From a checkpoint of a small masked image model: muon at rate 0.0041.
Rows from block 5 of the encoder of a small masked image model, named by matrix and row number. Rows with one number within an expert belong to one neuron, the router's apart. Each number is 128 + 24 x the weight over its row's rms, rounded and kept within 0 to 255. All counts start at 0. Numbers have three digits each. After the name is the row's rms in percent of the matrix's.
After each expert's rows are labels from the 100 images, of 14848, where the router gives the expert most weight on average: "top examples" is what is common among them; "colour at peak" is the nearest of a few named colours to the mean colour under the peak. Only what is clearly more common there than usual is listed. The data: rendered roads seen from a driver's seat, with toy cars, trees and houses.
# router: router (encoder.blocks.5.mlp.router.weight, 16x320, trained with AdamW), inputs 108-161
# up: expert up (encoder.blocks.5.mlp.up, 16x160x320), inputs 108-161
# down: expert down (encoder.blocks.5.mlp.down, 16x320x160, transposed), outputs 108-161

# expert 1
router.1 099:141119136104161129079173109113125118119146130133145133103131161104127148184111153107156143115160200161104099148154118114119159129179141068130130140103122149066108
up.0 098:124166149124152159156164131119147117155093136144087133156111118111148144151093117109119090090137177115182131084111140140134113104150124149144150141142078109132118
down.0 103:130135142093143148181093122132153159147134083128114130063112101107093119092131140113124150174120122107149134150083095124125117153153138110107145121086134130139151
up.1 106:134060139117086134126082144154182139121164131095139122115116069097141108126158117153106134139109105127132110172153127109147156124157144085130118115128074137152174
down.1 113:084135097166118137149178128100114114149096143125119132158143137133162145130099102135147151142135112135094228075132143138112134121104153102132088111157113130159134
up.2 103:114108085174127155135134105118107124104127117168142115130082087139099145133160118112081138161161126146111104107106153114084109114140145131158071150121072145124139
down.2 099:124125135122154171114130129099155110107162124128107140125132161109142124138077156124168128145121171082120160167109129084126137141121158140139148158112125117072097
up.3 094:139071142116116111109125124122114100136116151121111137096164137124080127150150108110084133126129142150097104093135160115119126101127176124108136144089125149109110
down.3 100:143127152091119184130153122117206093130130153151131136154121174179134114140150124152116151137114135068132154077138116118099149105125153112109089116128126157169150
up.4 098:109151121128101139175142106126098131107139108109164105168140097148178062109093125149119101111176141115102156135128174131125103125142133124153126188149147114135149
down.4 098:125123115129150116158096111121121089155112100100098181110104128127119157119170141097146116111136131128166120147150120130120125112107112118134143136157115109121124
up.5 104:146115104153120172091103134077134130134108130125135152119119168149134110122127115102133113151130110115093123145105144112132137145120115151124148158126137119108159
down.5 096:090104134140108184098140135071153146116139128127098140101136105072092116143135121099147107133111113138149102138142074159109149116139122120110104137101141086143103
up.6 098:097126129116153166121108095176138129145165132095115147141114095135172128143139060130121107099092199137087161151138135130134114068102162114135139138162127131147114
down.6 096:133156113144164130079129116070128166170131078124105132120135114143106102134110173109126158082093120148116108134149122129137148150127090147098093103163136116085140
up.7 087:152162135104119120107141117154100121128130116088113119080140101154114162143169114131119092132142093130120140092142136100104112113134185168108105147135121148114127
down.7 085:112127125104097179121108167130134151151126159170144122128161147083110112128100129115139155127070104113125113124144135134147156117125092207102135114132141121153113
up.8 091:126132106158137082188099133122121136113128118101107139141121115149118105106147127155110169175136105148133128157151151099129121131149124125099154093120110112120125
down.8 107:141126133101105144146145147133144171126131104180091124139154136161138096137113119152170079094125166092140134159127174122129135117092141099118128142100133105086156
up.9 096:162101125111113127134122106149145105107161049144147143140174139106113124072139164104095152123078102099160130141138119102117080105124134166137089127102118135138112
down.9 103:110121164160158124150146127204111117116153131144098129106130141167111151095129124121140103143131077087103122119135115097157103113062159131128126168144144135129129
up.10 101:109068156156132157099146134109143097132110170154134128101183127155104109146101126123091132123133091128096129134112131108161091112112080127143121161095086109116149
down.10 100:161129167124129156103159156074104112184160120156137140147134123159145119138123111147132149120124121140124150101104140126084159118095170113139110105149136138153120
up.11 107:085159101099116168133115167117074143141102132105134115122124132131130101129126145158120085116142116099145174137178155117114109092126142114115082100097103144109110
down.11 111:099134130151143087166118114155102113138147095158157079149105120125101134111115141139148120098132102150079116063131152132163124107142142130134143127116158099126121
up.12 100:139145141122173116134121126098156122135174117135148151141151105128112109107144150131155093102112128131140133140139130096110158126113162151169124153111099137150123
down.12 086:103114136177113171131120143129097153142099160155159137103131138158128118114102090116070141136181063124122123114132133146100095102133104138075154125137119121162152
up.13 093:130080138126119102133112141096133120084131158162141137136148135111094107154165116089124145113128119114115126191139167116156120130122138133078117155121086119116139
down.13 097:115146122132109137089128145108083158114136116144119132099124157130078137101120131107128113181152113127141111078104086111098127113133126164159115140154105135130140
up.14 101:120105133132133150106175138105133105121133123121140152077121171135085117116122128143133166148124171110147171125118171100122132110117176101125175126115135133177127
down.14 098:118123119118155137142110136175111163127134104120125147107144096085134124159172151125133157159128134106087115156165143173115135146087141165133113119152130078120137
top examples: crossing stripes; vehicles: zero
colour at peak: brown

# expert 11
router.11 057:100118156119164138124124168112094116099151119091161153095158150095184099139170079160133127097108106147118112136165101152105166151148163109135100121102160085142088
up.0 099:133136143168154144120113118128125109120166179140079114119132102140109103106101109110125159099133126164103088149113147110138132112087092099106125098129088143115119
down.0 106:098122137120140120117116152126115090133097108167161059142121172149097111113157162094131119166125144169147089119101152157137071143131151132145121108112116112135123
up.1 108:186126130122125144114089135085098077123151101107102152158112154169073112088073134139157174142135180090093103116129131124122114180165139143116116132108096129108106
down.1 105:107112113113136111129162104135166128159127154158100108140105144155157085134150122106090127118171118189081143109114109107153130143110129150181108098149122127123133
up.2 103:142166088103109136141132132119160120127141119158137110133119086162112169158146155127161157138101133138142141140133081129116126126129096114090145110154079092084167
down.2 107:146119115192149135172117144103208156136124159099100144130138139107084138121140152117180110178101154100132130157097092142137155110102157094107109141106115158153134
up.3 083:094135093159116082158117115125085131096145095133131116104130111128125072147137111104137118130118118086131113140158133114151093094138142117175102126150023160131120
down.3 085:097114121115136107131110126079138110056109146121131151129132169146165103109134102119062133172149105087103106123153112114109128122110131116127153124116139131140104
up.4 099:173158131085178103134089134106114104115106136154100151104109174140174174122109153136141127108141138146124131157154129176120107143090140159154129113118079111096131
down.4 091:126126117097126144180146138174137101142157189123095126146153143140105187104122088148115172193138135141138138107121133159129141173138126117143160130116146150138132
up.5 100:126151144097130193139113092137091118135110135118120171109179134092122157150119112135135121151106127116123150119141105158119090144165107120090148145122106140112156
down.5 099:126124176079107174142118166139131120102087154128125085151130129170162123109137162136113141144133166133138119115101143131142105136168114139136124121159116154114124
up.6 100:107098127168145147188171090121160082126131105142125064179112119144169119143158122116117163108132131138143118138080138135108126111150147136154156118109075153149073
down.6 104:147136150093118127119172136106142156158089164166109123091123120128132127149102112110147129084126146107159122134088142112132136141208125102103159144113120147162117
up.7 105:110185111103111066126123096128072158171111097166158150155121113084131095119158123128127134127122140132124141100142164132108117107143119112147150130119103092097120
down.7 106:131129139111124135125162174094127095123131139158136111128144170094108157111141098138132137118165104105133131135086117154134093123157133164148149168141135155150141
up.8 093:180158108107113132146121141143143117106165095137134149161138138142165116079101159101126089161131107125153106122132120089111117097133087123060163132137090127141107
down.8 100:104068130129124120104141119085159120137100110118142163092110089107086134136115107146140149119110136090130105104119135119115152108105120106139126145080130127139094
up.9 101:102103135166102151114204148138119098121126104109087166125141107146113123099158112148128094149166068118148134090132113143174155158142162135131138125133095128155135
down.9 102:092136143156136141128103138146097147113109105102101098097140141144131156114168126125099131111147118143146118137152118129116107130114104111110132160117121073096081
up.10 094:102080133095137099175148115147141163127115119130112143150126104095114123084133101118156165096176153114125134130100124114138111111095115134082163126139073110111129
down.10 099:158105128151137093086135103130122176142125150117139124146101120121095138152082169146174140198105137122085139124079102142108191121125135105116156132128144137109065
up.11 102:129115089118118137131157122106168121116147124136131104130133164146127123118143106105111146144149139127137114140125136136104136085165152119153120141110068125071121
down.11 101:099089153104113120139128128135113134153098072121112125127099150139119119134174130127140134133125110175152141131175142165160152146085129114101144140159114149137107
up.12 098:131125123105142126130115156137114160139138138158117154136139091128036130145117145124091151146151084127129197098081132110112193148129135152150126137077076098102132
down.12 094:139112098090136115127116115105131119122095154127097133111123131168140101148096152114113154124136170118089135111143117136115149136123064076119101117154123129113103
up.13 108:158135137123150143127124146084138148172120103137128132167142118147126156140083069136155128112120123107107149146121102111155102109130136102133104153132102149129158
down.13 106:139099122098110069106151159132193098153120102102134110116115196133111091140122121126131102150095119150144123172087129173124082130147120090108151117149104142125133
up.14 107:107163096153145157091147132143143115123131144123112132117145160137157159110099114138127142091128144092170122145115145117149137120085132150155088124119077123107145
down.14 108:143147088121111109098097127126100141155104125130091154060146158117101151131171069120119119139124107151126171173137113098127090138174070120099173123147116118125184
top examples: dusk; line: no line; vehicles: zero
colour at peak: black

# expert 15
router.15 096:097136103119115119083167172137165133102145138147104127107124151170142123139146088117123125155154081130117106139110151153118140132161118149138143116159122134157114
up.0 097:164107160137144169147122119147135140068167112088107134125100129106096147128128121135131152103140168142105141132113155126138112133155088152139109137113172117087092
down.0 100:158089136109128137139132141156105111113187120140118165088132129156163132144130141144164119099129128111154110161121151113197150119110142111122132131119110087094158
up.1 093:137115101158144176149138088097172114144152122124172142183142124123113106105164162134108109112118110110151149139132123112145119121100131093099111141116132095104151
down.1 100:126107140072161110128120138154191120138141128111130111120102133158169109149159123133165138120129143166134135179117104150155123137161136123163081153120118141099155
up.2 112:141116154159151114183121164104120102123142163096177118154140122142109162102136119138135161126099160165092153135124143126123143158156130138136131114142106127107089
down.2 117:091113171111115125144133118133129126139072108110144103130115145096078079179162111104106166100155120120101135111167118078132153148110146127101152157133096111130114
up.3 101:115100079103182123082130116100135159154113119165156125131096146135106160127113123095149115129146057149096127119135152162133128143170135121157087140133121140129146
down.3 107:089125123121145099172165127089168150098147098104138136150123112101141125113161132117140099066161109175120107120158129060136160161124105070117103135133123100111152
up.4 099:149162122123172093108156145116144102116117107150120142127154125124141157118154156129138102150137188126132131116147127144113156088125139164098142128155125102129112
down.4 102:102130087078172134148107086128133107150138130151127149098139131102113113112129151112121194084088122103129098170139112129093194111096136135150106119109101158120119
up.5 101:152103123129184125126112112101172183116132143152118132132125169132085125183118106109163136136136083130123147101154147194118122125134110079131113120105084125135097
down.5 094:089126113101096160126097102100117124137112137102117132139129122105126159133148152130114118109103122133107114152098128114116185154159098172119110117168124130100128
up.6 090:130131101129160134095094107115097135181112145075147152094103129110083130088129119141131121091120132159108124154141129152152115119102116097119114105121136093105112
down.6 091:140087162148164107163119145108138130150167145140127096161143124144111103158153102109130146134132124111122144158124111142165136136148138132158096134101121131115128
up.7 091:100137156136137128094147111136155123151150164118153094146128140177168100119130144141141099121130160117128132124117107140152130076115168131165160157091093163116134
down.7 091:143126119113118133058131143147141119167138159140112153113148139130120169128111133111116147191086151073151155129155125133102096118152119187078112105155140105091096
up.8 104:119153150129121161134173106175171104133142144129102117159127137101115155123181151153157174156103140143094163098081152119174151126130149172158111111136122138151182
down.8 102:115090112145168124120131143179145138146104134111092137098136178184098121118130108110106088119128117116156120147173108124154127101155170145122177194122128094135147
up.9 102:127161092138154085169130096081153148105100153142159104155131119104151091114092166074107133142139161112107116087146111154138144107136115138126155118100136121153127
down.9 102:137123120159124110117100118113146110127109134150137144084145129091172137143143116137108139168127169152109095133125141144110114137125124134120151111139120156100166
up.10 094:111159151120112161121061088102106195127107108113143160143110147088113112107127099131116110137131119155132124109162126134170130138093128127106117112180078134155111
down.10 093:137114145136154153124149137101112146073132149141118201099129156102106150084109153119151134149138123169111097108107100116110131104184155130128060179114144168099108
up.11 092:114105100157147101146135117162108128094148061122127121091145130134137148137152184105122132129125138097087111170095194138173076121127138125149174146129120188130117
down.11 098:142122131107157124144124140114143115145179115178118123116128126160189136119146129147125156114112126132118102109093109114133148130171156167121112128137144122153102
up.12 103:095184161124134182127157148137118120105093148130154113104125148078108120126088130155174135158125124113090156191078118075137147134123114137131114149139106140143139
down.12 109:150128127156139122129125127113117097095121171154125103116127104143185093120104188133114141134125121136134109158133143123137123133131102137134200151141111130097110
up.13 103:155117172133088140172119120128148108172107113127159131104159080088131064152185124163146131162125140096101154146117122100174121155128128131143142134108115125174122
down.13 099:136135131121178143133114117160137119112180132147128076101113190168148132129107133139129116127116140167104102095152152159137117141090064169158127121140145119102139
up.14 104:124102150105105109124068151137072168156117113131102133123112156154128113150152136134146136065144162128104136157100142103145123162142121135145158125139128142118120
down.14 112:087155133091077124131139082129099116149121101106131133136157124090102116137102149143133106115138105127083129137122167116120138116120107127142118086141135122128178
top examples: crossing stripes
colour at peak: grey

# expert 9
router.9 056:097127137121165137142112154127093135099140126097140112114130157073170094159153101142153107095062090150119121140170105154104174150153131107126106110096158092151101
up.0 106:103117148142157142094146099119147104132111152155136164165137119094127135116090132133182118143111115142090118124145092126111166112153100077131080121092104104118106
down.0 101:098103111101131198114176104125074117151175111111093117142121107111160117095151115093119123161148144126154069150117120131127099143130170103143138113084137130113141
up.1 103:108091130142110160104156103142096123138153094126167107131145111107111123135107142152104138108132129110111091128148130099135111116105095133138114101123093150119066
down.1 106:087153110115130117150135148128184123114123134115091101150116142118060122137124113088149126137123128130120183147147118108134171130120094144120113191088149161139117
up.2 105:079135142125139131098162147106151120133147110141164119120123141143201131164153095095119091124126142079159149123077126142110144142096100118133122113152073119130181
down.2 113:133122120091083108116082112156176170111105179137133114147123163188179123169135146128154139137137097165133142161103141151135106137117147055068174153123102126107143
up.3 103:158100119138089157142118125104149076088147143190093092123143141151171057141161089127136157130137149123078132127092156137159161124148112134132081128120098132111159
down.3 101:159096102120078108163127139156138109118112093156083087159128158135066088122137142136119085133104121146083113125163158130138092136095142158109105141101126116128151
up.4 104:113140104116167115093136162077111129149132089166112127116109139053133153107153149104134107147133180127132128149127104143145152145118143104069087125142065096110131
down.4 104:143120146141129085158087129165100104124144188174143076129119186130095117139100142114115158152132150131125102170107117101122115117106106124135106128134168135115124
up.5 099:122107114126136095125073149131123123161134115126119125100119117105147132108120122141076126122123100159143183139121136115146120164163144137105148096171066085142146
down.5 092:129138103128138099152148147167162107128103153150118144160130116111137143146127128150131128135140132103116127141128156075140131095120119137159117124137114139132122
up.6 099:150109146110109164148104128126142181115112090147113137158114112118115153080085133150110133120143151130069112130113112105108117111105088142094128128111071150170091
down.6 098:144119124159118115125203150114107101142129123115136190128125142094134157143151119108123117087116157146095113123147138125123139106153112141133101131128130103111085
up.7 100:078101129145120129116149162140132122108120151146126109125153158135112093127135138090140087115151123142162157119120170150157156130095131118076117147130083138118180
down.7 096:123120151129108082065118089168088135128116174111127152154135093156149090143112130150120136121128087103151112149146182143147127126115145112119122115112135086113147
up.8 095:125131142110178114109137107135136111118145183140127081171136108157130089107132152156118144130136123163129185098118126125155128141146122108106139117154078118118118
down.8 091:115131137105149106181118115122097109129160093163116121165136133156093171106119110094102140141147138101129178107166102148159123163125127136135103140109140133129202
up.9 104:134119146131128149167127137132157113152143106126121123146123144140117110146112111109095099114082097144157103094114107160144117113164153138158159127118101122124109
down.9 101:146114110145085085148144095099143134119170144120112156107141132107124150154144136130123094139124164132144100107112140114160176127093138139102140122129148096140146
up.10 098:139155140110107141147156144107053140114129157107127145141135096141125113080148145109160113135117149129118110147134095077092158105150106117113104133105070107103136
down.10 102:145151114115143115104175133125136130163153155103153115083125130106138135114134120137124135148123147155101133094084120138120146119122123134178110111108127149114117
up.11 094:087157105116121120143124136114182129128117136172081136111173143168113135153143076169106132112111156132111144135126159140161096124107103141138138100090058115149133
down.11 090:092140141137140156113098127116114079075121131126102089091127093084083098156104139132116134130160117129124087093136112122079139115149118087129156140123134164123112
up.12 090:182144128116149092141131150130107100122103163176147157158111161132111107096134160103139150107087136094130122126128161161122106085075119137113174118118077071122108
down.12 085:146148138121152128071150120150101116135132177122156097116125124109130134141112125146136148113130119071134108152138114169110135097183104194101101130145133120078087
up.13 102:184077173128123128114152136178179145132096083141119140113141135129088147158131163139121137139110154117144125107123137114147147122114107111077121125131118113126110
down.13 097:104136167113090119182107124101121111129177144128112086107119129125139110115091145116139130100142149130121113174127141130135116154176123154100141155112119143138141
up.14 101:148096155124153155138114122128082118118118163067161143135151161072098083141113127143141108111131112120128132137132110121165163077175160139095186148144105146103106
down.14 106:150155117165177116108143127120154105159121099121129121166127138152173120128178134143166130134131144126132160153125168138148077122114127117143110118115119121130183
top examples: line: no line
colour at peak: black

# expert 3
router.3 058:085129122124163126129093162123110160079171139088120132136133127090170088141160091161113100110092099145134099144188109144080162144150130085123080087121152073141093
up.0 097:137071165122118088131126139150118074136100101201120118110139110167135136079101108140123130109131153126124129146105142075112076145131105104107145125141088126096129
down.0 092:140131161176095169099118113141118089127090109162150170063121128118135130140081166123119124116134145103133106151072166093142126153127111139124159112140123095140169
up.1 099:124118145161128092144085142111109112106088115114124202111100110119196114145113128108135131128108118122121097132135161117088129084140116130148170114136035072103118
down.1 093:131132120096102150131100087088123142123139090113097125139130098123120149187126134113137141207121124141113110160091103130107105174141143163192123128150137140137154
up.2 105:144136104116158108102144089160165103138108132135147133101126110111122127160136142160131150109088155115158090117152118133116112095080135079129134117124077114124147
down.2 105:156120131143165108126171110140107140155123125133130090148112097137086101142164095116162151130153101143136101147120108145124117149134134109087130110137136043093163
up.3 106:117136096097129094127140106164101114135114200141144116097158093084155079110173140146151106133092119131158151175136134083112112149155123102090101131116044128149121
down.3 104:124156131150126172050118107111110144108163113164129149124109115111179133108135120147126114141133106133167117206134163151145171112122119151102135166172138097126155
up.4 104:067091123151136105119151113158110108127144112159118109155148123189153096119130109143149117132170115171130124132107145122136082106124096131155089134171116131088132
down.4 112:158060080095110121149093136149130129167143129118131128155141124129112133135111143130129079119145114118145158132153138136129135166147142053120143158126118139138134
up.5 105:136140126114122127083125151139163114091128116140146093139138090136121117127115128101133126089136136083127092110147136101176126180111061139043081153181095127086146
down.5 104:145121148110096156133124104091115129077142124158165158092119154155109134138132124127080109085122104097106156170114122134108112144130102112136095118197108130140132
up.6 097:112151120149168121132143156095137128104132170126123140116119118109111149117134111162116150124111139150144103139130124125159099117132141119096172121163051098148128
down.6 107:166096138125059091117124134132077083101115129136127103141131124166159120121102113140102148137116138136087103096111122142152156148138122165162124133125114141113178
up.7 087:123105146119088131151155137095116107133097108133093082167129138115111132125124090118129160146134158146110174105146112097157149157135130133129155095165088115115131
down.7 089:157174099163120158121163121156106132157144102125128117114102148147103080134112125107127088138109148180106154092112139115100104103108092126135103130131123121129106
up.8 111:096142127138105198113160098116096150118156098159120126089124145114126113112118140129093121160146143111161109116123115114097120103076171119158096160105123169119121
down.8 113:166071129133137068151153128149160092101137164106133150118118108133072105131088133120158138101152138137136095062155139133110184127149136117156146131112110154141117
up.9 100:155089116129143121134131115118162150127128104124144145165139111127121153112136121105114129136125139148131107118069140144129166145133153133127183146109074124143122
down.9 106:091073124147174177161147086151126139127139163135075126088132140136147121117140094125162153083205132117138114088120093113137158114128118133122129136173131154123112
up.10 103:126127136117105109120152113072129152129134107107123099158108136136115081148135131119088110164140153148139136162151151091093103151140158165173105143106085117111119
down.10 098:139159125152124155122149144135150160104162141152082121138136120119121143109098152130093118112083099150115099161162132103122104111100148066120104150083133128132105
up.11 100:153169156128121165125141113163139162152125136133165122109118116117118119150144156176113124092161117115089150122118156125134049107149167118178120133124079137129097
down.11 098:110093135148092124090138103119115119091125195100125129128125087115160154121129144136053111147137104156095100099152157159119163134101128135105132101078118130146119
up.12 098:119086100148130096122125109086148135119142119163127138123084180125171141146148151133148122119142100159085133151109137131127120103156120130116086117158130137110133
down.12 099:075141127133078097176128136099111107143097165135127149121134085130156064144158178116128121126124157136150118084129124092124194136108151131122159095134137159088138
up.13 101:135102154114074091103091122149134126098133152116151122116157113116183124103132148121153099167122152150134109171123126110080137124188153144137145118173076171133080
down.13 106:106112140111111173145138125093158095154140095122116140083131111125105171126165170099107154128138149155146067092112079127110130125127105129181107095153124104148082
up.14 100:139066160136151076126080116123177127101072146179119167153129140088142133106102141144116139132133139099177090129117135138163047113135151146190149155101140129158166
down.14 098:100150132104110117128147152122106144130156118133137128095146163102152107142159137115099085106115161121131182145154142128160124113188123136117134108122127095123141
top examples: line: no line
colour at peak: brown; black

# expert 5
router.5 116:108169094137123124100123141175134160111119096127147132144119142120132109114136086120085157132160075148159117109115170128114078086091121115135091106126082105094099
up.0 094:093140141150174155122146123134114112097126112101099147105125126111141095129164121131114107135118163123110151164125086162110145077167132088159157107148065117118129
down.0 097:179119123124100130155122111111090116145145155144129103118107133120104143147104161121114106103135136103125097164126113131110124140157142145115084125100134156101131
up.1 103:158074148123077114111079154142172077171137127078091135134105129154123125108120105161113135100124129114112131093123138118143116142093132123087082100161095107145152
down.1 105:133113116127111143106148158129070090104117171133133103102139099177125160145169132120065154157132109124110129097084145134177145127068128124125101073125117150125175
up.2 109:099128101150120137140122137142134121087134122111162122133152130096155163138122116148130113115123127124147136142211138150103107119148134177151152112154088087119123
down.2 109:126148099166173127140154125168175103129166053154146108185128138137098117116128170122177144102118111127128127192173132114115147140128137135083157144112113149122113
up.3 096:118123141149126072174132166156123095161160154184153122120151149085158161149106114135158138118126105148146133152113152090119144094132121139107124144112114100119126
down.3 099:175152124145148140085130135105150126111116146114110171136142124170125081116130113126131116099120116118136123140168137151151129142140129126136145143182157110100168
up.4 096:147126144097141114131128137082119108109109115155141156156136112096157090136117101147136128101087112154123122153118120100117138124121117114165102119110125142089137
down.4 093:085132116111136158078156099166145155165133166121099122111123154120123155158151149137136138150156133137100091084126124109150158127112141168108075077130149128124153
up.5 100:085115133120103169108156167136096137151148121182112135106100127126170142116176117084128154106122149162140146074127141149107169132110092154111153120145122121171110
down.5 096:101122132125108167130110127102119129145155152137107117148120104087134145163152153107113141052152122111161140147138117146153163153127090087097202136176131079121129
up.6 097:147124093125117101140095121149140139119095120165177163101137140150143129135152127133069119109112126134133132114152131098159091111144109103136107144128126144124165
down.6 099:110140152146136141113126127145150158138117143094106096147132138164140137134134142097121133122176104130126157103138159173154044120136107124098138148125131118129112
up.7 105:145153119141108134158124121142161132097134143150115088124100177097099142139149113078140153143148192113126111125105153152096143121114114144106126124147085129074120
down.7 105:130109140073137152134122105083164141101174062115102063114128136128139121136124127114113139088142149136071119117170169108157168131164101099071113131121107124131154
up.8 092:122121180143111123083131073143137115129142157125111171130136112142094134118158086165110133068130152121081145159063141162129162123102170134129169133103168128149154
down.8 087:110160128065103103102144126139139107181110122131116113117159151165146146161088128116132164124096129167121160140114105120173142130135111100194127088143135116126152
up.9 105:156152125142107108142119149099144152115133127125132128136133072131133112118130141126132137081116096099162092157129104108135149113131117133087161119132086094148117
down.9 102:168129129125150052158115125135165101110149121145113160133115139113088138149163112137142145150126124174134148130132142128092134131124130151117128182089127149118108
up.10 113:129105127131096146130151137133165109157100195141130121126123099128147152149110138129101136102185112098148129082155085146137135129132111090148137115119106132092125
down.10 107:106150121138137129150131141137090124194103114129133124130136135195157079155139131110130143129099131138157182137118138139125156083138126151135109162078127112109129
up.11 097:098164164067122123132066111117105089130113111081160098077133096120189161129158115135131129147080139134106130141118129145119116134165104156147122140152101162096116
down.11 106:111148125106138135156059071122091127158046093138155105162132120108153122107157124146102136153127098124130147071126127158116148145136110172156080139126122111080144
up.12 106:071190155121106134125084139107178080142147124111106143079135120125158098146090109170113124133126125107096106134145133124165087140103150128189133143113129131154112
down.12 119:124108136136124084101129156095164178152184121124134087127132150124167047133115056150118131154144119136146121153118099136079083133125143140143089126097130132166121
up.13 103:116067107092139078106147112100116141110139156123130151104103115172140152111116131150141098143130163149083109130110161145114141093094093110201134167144099118141092
down.13 099:143139123146098142115116132078140122153140167116114091095130126089113133156164152113105144139155128146117125139147137106154111152147089156096131119127140131114178
up.14 090:106141135104123148144151087150114141126149115143140147125134099123160167111105106148095124134087224148173126131116109078067186133144126110140118132131112148149150
down.14 086:100110171127105137142077106136141138077172153138164136134130116101135140124137104140096120144128156118112110124127133149154138137124159220124182141137106131111099
top examples: double yellow line
colour at peak: brown

# expert 7
router.7 058:090125130109163121158115151117094116101142134124110113074089136118193101119204121170102124137089097135115118159160097147116155142118133131103109108106146099135100
up.0 093:148106112122097109165122097121136166113122118121124163123132162136135152088102134141126143130126128149109133110154130125163094110112116143114118093124100129136119
down.0 095:143105088152115117167120099131154094104139148114161167135120139158121098106117160111114125086131119125078119123143107152138169103174136175120163163117113115124133
up.1 091:154119120117151131117203099148173172114150143118126166131156110128082108134126085170087150140117145145085096120153153096136114133115172121098164135154119145106152
down.1 094:049079127135098114090115114121137165137166120120151083165129123118135136150085131126181111098148111120100127112155127114132143128111100124151121103135125160104106
up.2 100:125129133132137126130169107109118120136123160116115138118125130136162086116179106151147117126157150092146099131150096082169097114156082106117122143119100109132130
down.2 106:163143105117108120111118109101188138124130155131152048184151154078121116108119142113128140119059131135117160158113190153105107129128138187164092117155134116106170
up.3 108:164147141151103142160078132167088119122116074123126101112113143145142128171161146132138128105138097101179139105127128135178102104101132100139199138158100142152162
down.3 111:127126108110125131117127124099126113139226123136144095120144146131122105104130125136126112102071107149111129158161114101124156107144106109132107072121118121143136
up.4 097:082133153130092136146190163140060085133139131114181160147102122110131171160126139088114148127150138147148174102123137142089116137139095160122110145102107127156133
down.4 097:156138093109098155102110115102140107167118108118156144139138097124144143093146130134137125165110101154122084102109151194118122111094138113139125218135108108129132
up.5 098:128133099119107099138112100143128163117152107149124099098098118137156134119134098114107132114115141123154138105140125115088126137123135151129126137141146153087171
down.5 104:150110131093141115060089146087141116112061186082122181127113075136125118134128139128125126102121115127120136160125114150135123157172118131127127115134139142136110
up.6 096:066144158124128142128145118129138110142106166127110169110124121135134086125114142098114118149108157135165085141084151139128111084137107138126142156118098158135130
down.6 094:153174102099141119131137142077076137143122100124126144110113121074119143131128118122142114117115117147119126127107138143161116150124109112078130129144151098121132
up.7 099:124070107132131139117116124107094160128120142158134098122137147159129171085123127129139137088114120128144137127119090156124122148095128101151126114113086132112095
down.7 099:107161165162164122124164153136111140116144118095121128173115100139123140127149172122092141103142111127143150091133188133173109131142153146123105128075149073129104
up.8 099:161090135132119160093093146136186102132138139106090150112144101094138116127118164125157078108088101138100152150168132121126133136128147137135124116137080126128118
down.8 100:111152122152113155148109115146207106133140139147115077098156173085111103109160121129139114199086170102170122126119109128136086096112108157142131118103148140144137
up.9 095:080114115138096094131096159118200120133138135134146137133119099117147167137134114084101144120083173106141110138090155116080095114166107141130115159095087134107114
down.9 097:140099096132138177146175139148133091107122179146151133111113113077153126109152094150132137116143118118116125129097111157129149132171136103178146100174117115103125
up.10 104:159093098124102121108120113095128082122107128144119125156125106114128141124152157107186128126099068119142122151121163127148111161123142158130140116133091119093073
down.10 105:123138151138126136114149148138125134111178101130108169176139113110137122152125126158125149197111136091088111086126157153134093123116153149126118082116125143122107
up.11 111:170115144117141148161125137103145073167148101087133172101136123120154145133098124111119161092122097131098131136146132085089147116109124133127119122144087110157168
down.11 101:120136145162130094088085123146183133134122164123111132165104097129165174146136117130122156127131093140119126151111125142144133132108119137107142131139145143138111
up.12 100:164141140092115111129099134120092145103143116105178164154148141170126100124147109124147137134144107153102102110096128138149131151089150138124112105144095100129140
down.12 101:097099147128141099082105094138102146106142149124136123105138125130109108138115152134143115137168106164127081137130141134138112161093137145147182105102142120153143
up.13 100:148150140134116177118141140139143138136133149134102128143128112128087128198100158150109103106160098122150130118108165110171143114115092109103098111141132118110098
down.13 108:134078114154135091123191125123176155144083099147113128104108112159166058091131096134127151127122148092124148132126132135135146123146127127143100087133119143129109
up.14 105:148105122125144170141143122127085151130137137095127187089116125164101131115158087149136154180137115102120131121101078042111130123104164147136111139105107075123172
down.14 096:152102133137139120103145123135169166111159146128109096172120136168116111121115113142117129119126147092094125132111079078155170169120148089135113097100145149153119
top examples: line: no line; vehicles: zero
colour at peak: grey